config.yaml
model: "image colorization model"
dataset: "rendered roads seen from a driver's seat, with toy cars, trees and houses"
train_examples: 145000
image_size: 32
crop_scale_min: 0.8
horizontal_flip: false
translate: 0.12
rotation_deg: 5
task: "colorization"
loss: "l1"
arch: "unet"
norm: "batchnorm"
hidden_act: "leaky_relu"
widths: [48, 96, 192]
blocks_per_level: 2
block: "plain"
attention: false
upsampling: "transposed_conv"
init: "trunc_normal_002"
optimizer: "cautious_adamw"
learning_rate: 0.0025
beta1: 0.9
beta2: 0.98
eps: 1e-08
max_steps: 32400
batch_size: 128
epochs: 28.6
lr_schedule: "cosine"
final_lr_fraction: 0
warmup_steps: 6480
weight_decay: 0.1
Rows from block 5 of a small image colorization model, named by matrix and row number. Each number is 500 + 25 x the weight over its row's rms, rounded and kept within 0 to 999. All counts start at 0. Numbers have three digits each.
After each channel's rows are labels from the 100 images, of 14976, where the channel reaches its highest value: "top examples" is what is common among them; "peak on" is the class under the peak. Only what is clearly more common there than usual is listed. The data: rendered roads seen from a driver's seat, with toy cars, trees and houses. In brackets: how many of the 100, against the usual share in percent.
# conv: 3x3 conv (model.mid.1.conv.weight, 192x192x3x3, each kernel summed), inputs 64-127

conv.74:474498486477507466522519486486503496520505482497477493517507504475506489511453495488505504458493513470486490450527503489481490478540433491447479505495474533500493489483510462489516473437493501
top examples: car (89 vs 54); vehicles: two (74 vs 41.9)
peak on: car (85 vs 6.3)

conv.65:471514474461499522521472487523497524456464492513525504448443535501507489483479489508465490486495491472475474484491506537464480497500487513515529515490558499465508520499496485570505464504515469
top examples: double yellow line (82 vs 24.3); bends right (80 vs 33.1); vehicles: zero (39 vs 12.5)
peak on: road (97 vs 34.3)

conv.180:444488462479481499472487488539507468502481494512486501488469440515473474453472474428511546463466493485490501521548520494505469536476469508505494466526505501460481468449483508495504511464498499
top examples: bends left (69 vs 34); house (68 vs 31.6)
peak on: truck (54 vs 11); house (46 vs 1.6)

conv.152:498521477485490534486494471474490466486553457499515455432537489501490490436477488468502515498508474468450467484468486503494497490505503527510552466520455481498485508459513460524478483501498464
top examples: bends left (70 vs 34); crossing stripes (65 vs 25.2); vehicles: zero (37 vs 12.5)
peak on: road (99 vs 34.3)

conv.25:516491520512493529518459469481500525507528478509501507512505508475501468479488466488480479501490526462522490496525492470481478467469510498457485568453492562529474423485499474499523507505506420
top examples: bends left (73 vs 34); solid white line (58 vs 25.3)
peak on: road (96 vs 34.3)

conv.90:486530506466534473508484542519504466489480504513475511488518503479442470470478529486477476528478497477476486470494504478467435471519471497495533516492464532507460499466485495547476453507476509
top examples: double yellow line (100 vs 24.3); crossing stripes (53 vs 25.2)
peak on: road (83 vs 34.3)

conv.163:432505531481487452535509495524510507522480529488502485475511478505502493532468486454529500474513487536512510481528504547461524504497453507467494498485501546517466493530479471481514493514487488
top examples: double yellow line (87 vs 24.3)
peak on: road (62 vs 34.3)

conv.88:515499510556566483494486551469506477524505527490486471501537512472465489465515533499496492492465535506480488472499512506506440480490472500525532499482452466469494477502477478512502461471492471
top examples: bends left (81 vs 34); solid white line (69 vs 25.3); vehicles: zero (31 vs 12.5)
peak on: road (71 vs 34.3)

conv.87:507485478494507490523518497456492480469476515496485491482491508443481500496468503466451507450447513478487492488540511519508472455512482486447484473457521519515493471478515503496501496439503466
top examples: car (98 vs 54)
peak on: car (97 vs 6.3)

conv.63:492508480537512490503506474452468481489489514480489513523465541436479511516481502457529460485509526486488479514491490488458467504485498509470482484462502557495480477464492514479481467491476511
top examples: sandy verge (93 vs 33.2); bends left (62 vs 34)
peak on: verge (100 vs 17.7)

conv.28:494472500477474476507488461514499482501492528434509494488489505510492488513511484463493539508472511479530366486534511508479485515514496516452485463487504492520496494508566521470510500481494487
top examples: dusk (100 vs 29.9); snowy verge (62 vs 34)
peak on: sky (58 vs 25.1)

conv.81:481484483497529529499480446503532512476460470505512543521480564478428525488517469475510470493521434468475503488500538482524428468511507466506517514458556526503560512485493457510476458510496502
top examples: crossing stripes (79 vs 25.2); vehicles: zero (32 vs 12.5)
peak on: road (72 vs 34.3)

conv.2:455470502490505469505491460481519517523479508513471461468503503478481461480468489480517489478492516479512467495528501476483476472550449499469460520506526480518470460504494460523520494482489476
top examples: car (85 vs 54)
peak on: car (79 vs 6.3)

conv.121:463485486504525543506501523505511495493500504504520500534530510484506512481456482480500521491519473446488479507506506487426486513507467473515563490470504517511488471538492510554563477496495525
top examples: straight (82 vs 32.9)
peak on: car (45 vs 6.3)

conv.119:481505471472512514460514489527521508494494510506505537560474524479492522508494464474517493486560458484471492449512509473460496478508473499473469491519425501560476517477492519467493485502471539
top examples: bends left (67 vs 34)
peak on: verge (37 vs 17.7); barrel (27 vs 0.4)

conv.170:490439479487477447510497480542467501498504526485530515487511470488478480518485481474463508458465478511511453462532496510473472523526462475500512491462465491528462475500533482487504490474468499
top examples: dusk (100 vs 29.9)
peak on: sky (98 vs 25.1)

conv.56:510526503457440513497492461494510554513498506486514485479467512477509457446516481467534486514498456508502474447516508464496474514515498501497440502471509496508533488463481490461495511522482433
top examples: bends right (99 vs 33.1); vehicles: zero (38 vs 12.5)
peak on: road (100 vs 34.3)

conv.108:524510460504490507478513490473506513470529494510528493500519543462489492487445510469513504429448509487480485491512490502513478473474503516449522509537510505491484491445519516497507467461488482
top examples: crossing stripes (53 vs 25.2)
peak on: road (71 vs 34.3)

conv.177:518491463525515507466505460489485495474443492506486526552478487480480538523510516491484500471513497461503502481476516520454480498493459471491533518497484483490466478480517479470475498500510511
top examples: bends left (94 vs 34)
peak on: verge (99 vs 17.7)

conv.37:493563535506525479479497524501526502502509520466509498468496507500503464477484512501524513497490501530520440491501507470508490502499489535462490456502499505504506496499525507455521490497509463
top examples: dusk (96 vs 29.9)
peak on: verge (63 vs 17.7)

conv.159:503512518489476492472533464498499443483460504469518500480492492444448500468487496486495499482492482525485469479528481487445514510486489504495524517462518505504482485503508491481447484554494447
top examples: bends left (89 vs 34)
peak on: road (76 vs 34.3)

conv.187:487510508484451532480521484491549509516525522518504457527499468513513487522512531480447524528512521479522506518504496501527498542541510493505499470527524523516492506487571515507507517470534499
top examples: bends left (61 vs 34)
peak on: tree (29 vs 0.9); pine (26 vs 0.8)

conv.188:509493517484458530514517490507536512516505511525467487532498510518523515510499543491453486504507521487514501485517497500522481487559511493491515475506497523529411503475556515494514503463487504
top examples: pine (66 vs 28.4)
peak on: pine (56 vs 0.8)

conv.133:483494516515481513489490463505566487513475453500521543509473469520450527499469465470505459461439524491512500491485451484479437479524469487477502513448505531502516475478495540480473480482499460
top examples: pine (99 vs 28.4); bends right (60 vs 33.1)
peak on: pine (98 vs 0.8)

conv.122:474529473455504499516481499527534485504529469508509514525497486514451520491486488513534452462458495496491497501499450515504476507508502500452505501499556500516464439497505508502492459495479461
top examples: pine (66 vs 28.4)
peak on: pine (47 vs 0.8); car (27 vs 6.3)

conv.36:491435465510505516503515480489547484497527449423496474505485460488500488468482501497489522507490493500506489481580496480508417498489493501505481521464503543468518502467521494504517484504473466
top examples: dusk (100 vs 29.9)
peak on: sky (100 vs 25.1)

conv.107:473478498464484488524456453519492494515463488501438515497481491447463446474468473453453478477493495494507521499485488492488478513506460471482468513559510547477492483502495514506501476472478516
top examples: truck (93 vs 54.9)
peak on: truck (86 vs 11)

conv.161:522515506476523527519496500482481491488522500482488515487462460499468489445453512471466511511498508460490463475481489479485470490502466507488550468526489472466485526463518465520460500500484525
top examples: straight (82 vs 32.9); vehicles: two (79 vs 41.9); solid white line (60 vs 25.3)
peak on: road (96 vs 34.3)

conv.155:498480475489492536476453484516505507496489494470507477508482508496510420468454487551500501527509481485481440501499510498584511483497478490457445489462462474504525499495462496527503458491499495
top examples: dusk (81 vs 29.9)
peak on: sky (93 vs 25.1)

conv.164:498520453472492474518508459491484487458455529465500553554444526451480547529501485481515496475483562449475462511459511489456472498477463498492475458490520509471541481481505522489479483478498516
top examples: bends right (94 vs 33.1)
peak on: verge (99 vs 17.7)

conv.144:484492539480469502507467491493489482487502515474520485497517490497479482478468460468498474471402527496519499510494492481465490500509474534457484485447490495458454453478493510485473493482486437
top examples: pine (96 vs 28.4)
peak on: pine (78 vs 0.8)

conv.21:507490527496512512528510499519496465516523489500484495522497489532511518477523474546466492522517490514510482531488515463527488499494470522504495507537557496517472543513532456544480513501500521
top examples: snowy verge (88 vs 34)
peak on: verge (77 vs 17.7)

conv.178:522504497500445529500514476485495471508492503492508487488522503464472516500488498479495475512475465469517484476525499443469506491475493513513503536469513471502485464489493508469481503519491435
top examples: bends left (99 vs 34)
peak on: road (66 vs 34.3)

conv.113:478509506479490501469497472513526486482490495522487451507497494495488493466481462464495471462522489464463488499490481510509514499456492409467526467500519515477465500452439466473470464459493531
top examples: bends left (95 vs 34); snowy verge (80 vs 34)
peak on: verge (73 vs 17.7)

conv.126:534532499504540490508494477484509520511472510514495488487512500486483489490488515481493504522539491515501505514546566477507459527491486516521526500463526526504534471471512505557530508506534549
top examples: snowy verge (68 vs 34)
peak on: verge (61 vs 17.7)

conv.153:537533509503512487491494487490529512482497509499508496485519517492476481499483456465446489472507487496508442469483500511451492479484464452464498493502447476516473480469478510457502493498474469
top examples: truck (87 vs 54.9)
peak on: truck (70 vs 11)

conv.112:481497504484487498484449474512513479465473477495470499482485508463466500519520488507507518503476517439475479499487494472489484513481459501509468470472554478446518507474472496541480477477517483
top examples: bends right (96 vs 33.1); crossing stripes (78 vs 25.2)
peak on: verge (99 vs 17.7)

conv.134:498500520476516487505488498491541478450487500471477522539483461493517487520475487458506537508501490523525503518451502471499478502451489567533477458482508528490441495458472523498521510514475521
top examples: sandy verge (60 vs 33.2)
peak on: verge (79 vs 17.7)

conv.151:487506493455509515511469440473507464491559464490491473486425485487510509443486477492481486530514506473466483458496468492490499466478476498486534455475493490450495519459512465528469495482491513
top examples: bends right (83 vs 33.1); solid white line (63 vs 25.3)
peak on: road (100 vs 34.3)

conv.42:515488476460499513495460483518510525488540477501495471468487483503523501442417516486511488485496468500454463470477489506512501498471511506476522446512527462487492512485482479556503456507471471
top examples: crossing stripes (79 vs 25.2)
peak on: road (92 vs 34.3)

conv.185:503477519496456488504481493480509470459510521490478514457469457474494472511489522521499485486501486522477474498492507500476530507502504501526502467543502472483499495451503532486483495474526520
top examples: double yellow line (98 vs 24.3); crossing stripes (58 vs 25.2)
peak on: road (95 vs 34.3)

conv.94:516508492479486491491496497533482505476468534510495490470498534473473494472463496473469493456481487455479483485501523479463500534469521504510501504501539526472512498504485490493474480519460457
top examples: crossing stripes (90 vs 25.2); bends left (77 vs 34)
peak on: road (80 vs 34.3)

conv.54:494500465488508525497468469500522517486517462473454514506506516457485512524465487486527492437459473533475485489461489550474464479475518508482476483477493525507486433474476530469500430519508479
top examples: double yellow line (100 vs 24.3)
peak on: road (86 vs 34.3)

conv.52:514505552510498502546455479535456483510466471522489516496521480473450510518489439458463498539479515498478465451489501525475488473461489507485510570497493491515490468490508465499491499486483487
top examples: vehicles: two (72 vs 41.9); straight (62 vs 32.9); double yellow line (61 vs 24.3)
peak on: road (99 vs 34.3)

conv.172:487489523507475501519508466478507504489510535445503483513510502510476471484486464474499504469489508528472435499497470485474464511500478516445503459512492504531501440465558511454510484464463543
top examples: sandy verge (67 vs 33.2)
peak on: verge (86 vs 17.7)

conv.19:511522514508527495541506527514519502501497517424546502504500535507509502476499510477484520507508512495500345501465511486475494493529466452460508495496529519510493510519526479519486521495497500
top examples: dusk (100 vs 29.9)
peak on: car (26 vs 6.3)

conv.64:487460495483478516505492488540490520453464477500506533528474542469511474478474475481516458488530484461500478492535515516504416519527536484510498460480527474505474501479479529521514451515493537
top examples: truck (98 vs 54.9)
peak on: truck (96 vs 11)

conv.33:529520531497575512481493526513524461509514515505437465475485447523494500503474508483476485504470513498525478500461504503512487484505459509498507478482513535531487489476520483509506487483492480
top examples: sandy verge (72 vs 33.2)
peak on: verge (77 vs 17.7)

conv.184:541552526476522495499486488544485501458474505497487518527511526465450468425494491500482511496474501505508490491494489456488500493507494509486507514500525495476504475487526471521493504481496463
top examples: double yellow line (94 vs 24.3); bends right (83 vs 33.1); vehicles: zero (31 vs 12.5)
peak on: road (96 vs 34.3)

conv.103:502566513516495515479497521522475509463490507505478506520467509471508483489495496504480511490521483489492420471484521482490543501486478453465480490517576453441538476509484466486515499496493496
top examples: dusk (100 vs 29.9)
peak on: road (71 vs 34.3)

conv.26:484502516529484528501520471524509523502494524497490543529523470477513513510538472466465470509515545538508489491497513531497514503554536499499442528492490499528524500461507524495523484508540477
top examples: bends left (64 vs 34); vehicles: zero (41 vs 12.5)
peak on: road (68 vs 34.3)

conv.147:491487482475503467470429478548475474490462444494497507476479492484478454481488486480489467469467487499508496539496484511491469499523528445480502491508516478432483475486521477550497481468501504
top examples: bends left (68 vs 34); snowy verge (64 vs 34)
peak on: house (48 vs 1.6)

conv.95:476529495469455506522506496520541469503503512528491461516471469495502500486492509478419471473450487469497494475493520490485478499525442484477491462490487520516435504497551524471484497484494495
top examples: pine (93 vs 28.4)
peak on: pine (88 vs 0.8)

conv.156:543485508479486501513498508544476546488507481473507458512515462472504454487502508482479541510493492532487500527508525535487500534465516498528442498521466504489534508533524499500548504482522520
top examples: bends right (75 vs 33.1); double yellow line (56 vs 24.3); vehicles: zero (37 vs 12.5)
peak on: road (94 vs 34.3)

conv.116:512447499504503490536524508518516507510515510412547503475516506514515496470493501485472526511497514489513342511510516489477454516518487487456504492514485523530501471514556511526515506503491495
top examples: dusk (100 vs 29.9)
peak on: tree (31 vs 0.9)

conv.128:510534517506480498547479506488557500472480476497493475520481510472481482483478464495513478442513524497453473477486501501511543477489492454510517447518492511500458484477491514474489457448514508
top examples: dusk (94 vs 29.9); sandy verge (84 vs 33.2); bends right (68 vs 33.1)
peak on: verge (64 vs 17.7)

conv.110:490510467485443519529497491490503490462462474483480511487493514449501515470505501488453477438483466482488464482521492487508461477509489483456472499467533479512517513465517521500489465461520510
top examples: crossing stripes (51 vs 25.2)
peak on: car (45 vs 6.3); truck (28 vs 11)

conv.75:498501480496494483494488457585438481490483483484507495491534529482452450483466509451530494500468512508497463511502468532450463496510521498486473487511496493461494450515531503517483463452465488
top examples: double yellow line (100 vs 24.3); bends right (84 vs 33.1)
peak on: road (82 vs 34.3)

conv.92:550519485494484502514475501511515499494482499511499490511518581504482502490488467486493498501468508503513511510461499489512486483462523449509514508502525496486526497483440483535523487471529502
top examples: snowy verge (62 vs 34)
peak on: verge (51 vs 17.7)

conv.141:494517509484515517504524484486472501451476512510476545519460538460500537510489509493464473512509491437463490496452527488482493474503488497504471466508556502497514484468506478559455497486500533
top examples: bends left (65 vs 34)
peak on: verge (82 vs 17.7)

conv.129:542514515498498503566500528484505480467479517479545502505514484497478497519491506497537510520442524495517497491516509458495484482484463514494474502427508472503506484491482507499512522526476446
top examples: straight (80 vs 32.9); crossing stripes (53 vs 25.2); vehicles: zero (38 vs 12.5)
peak on: road (91 vs 34.3)

conv.31:524497472513490509501509486502471501493469537515502497527492496477462458506515487479498472469496487490552489475486498520485453507510447468468564524470490531490498466476476477484497491451531483
top examples: crossing stripes (68 vs 25.2)
peak on: verge (75 vs 17.7)

conv.66:489523494489494497504516500490469510503494479511505525477491513494502480468478490495502507501468491475502493489500537487490525505516448487498472505500341499492479479496490503394506501496516545
top examples: sandy verge (63 vs 33.2)
peak on: sky (100 vs 25.1)

conv.24:489534471467516499493478487479588458515503518512507485533475487501483503498487479473526422468434491483463496462458504509512502469530486468473488490497518512523471463480519513480483514481483476
top examples: bends left (67 vs 34); tree (65 vs 29.5)
peak on: tree (61 vs 0.9); pine (39 vs 0.8)

conv.181:491493512457477487520447449477500502474516473503483491446448511507465488455523496483509519513496486486492484464481489476506471495517480518523526446472523485502488480507493504517495499516494445
top examples: car (82 vs 54); straight (69 vs 32.9)
peak on: car (72 vs 6.3)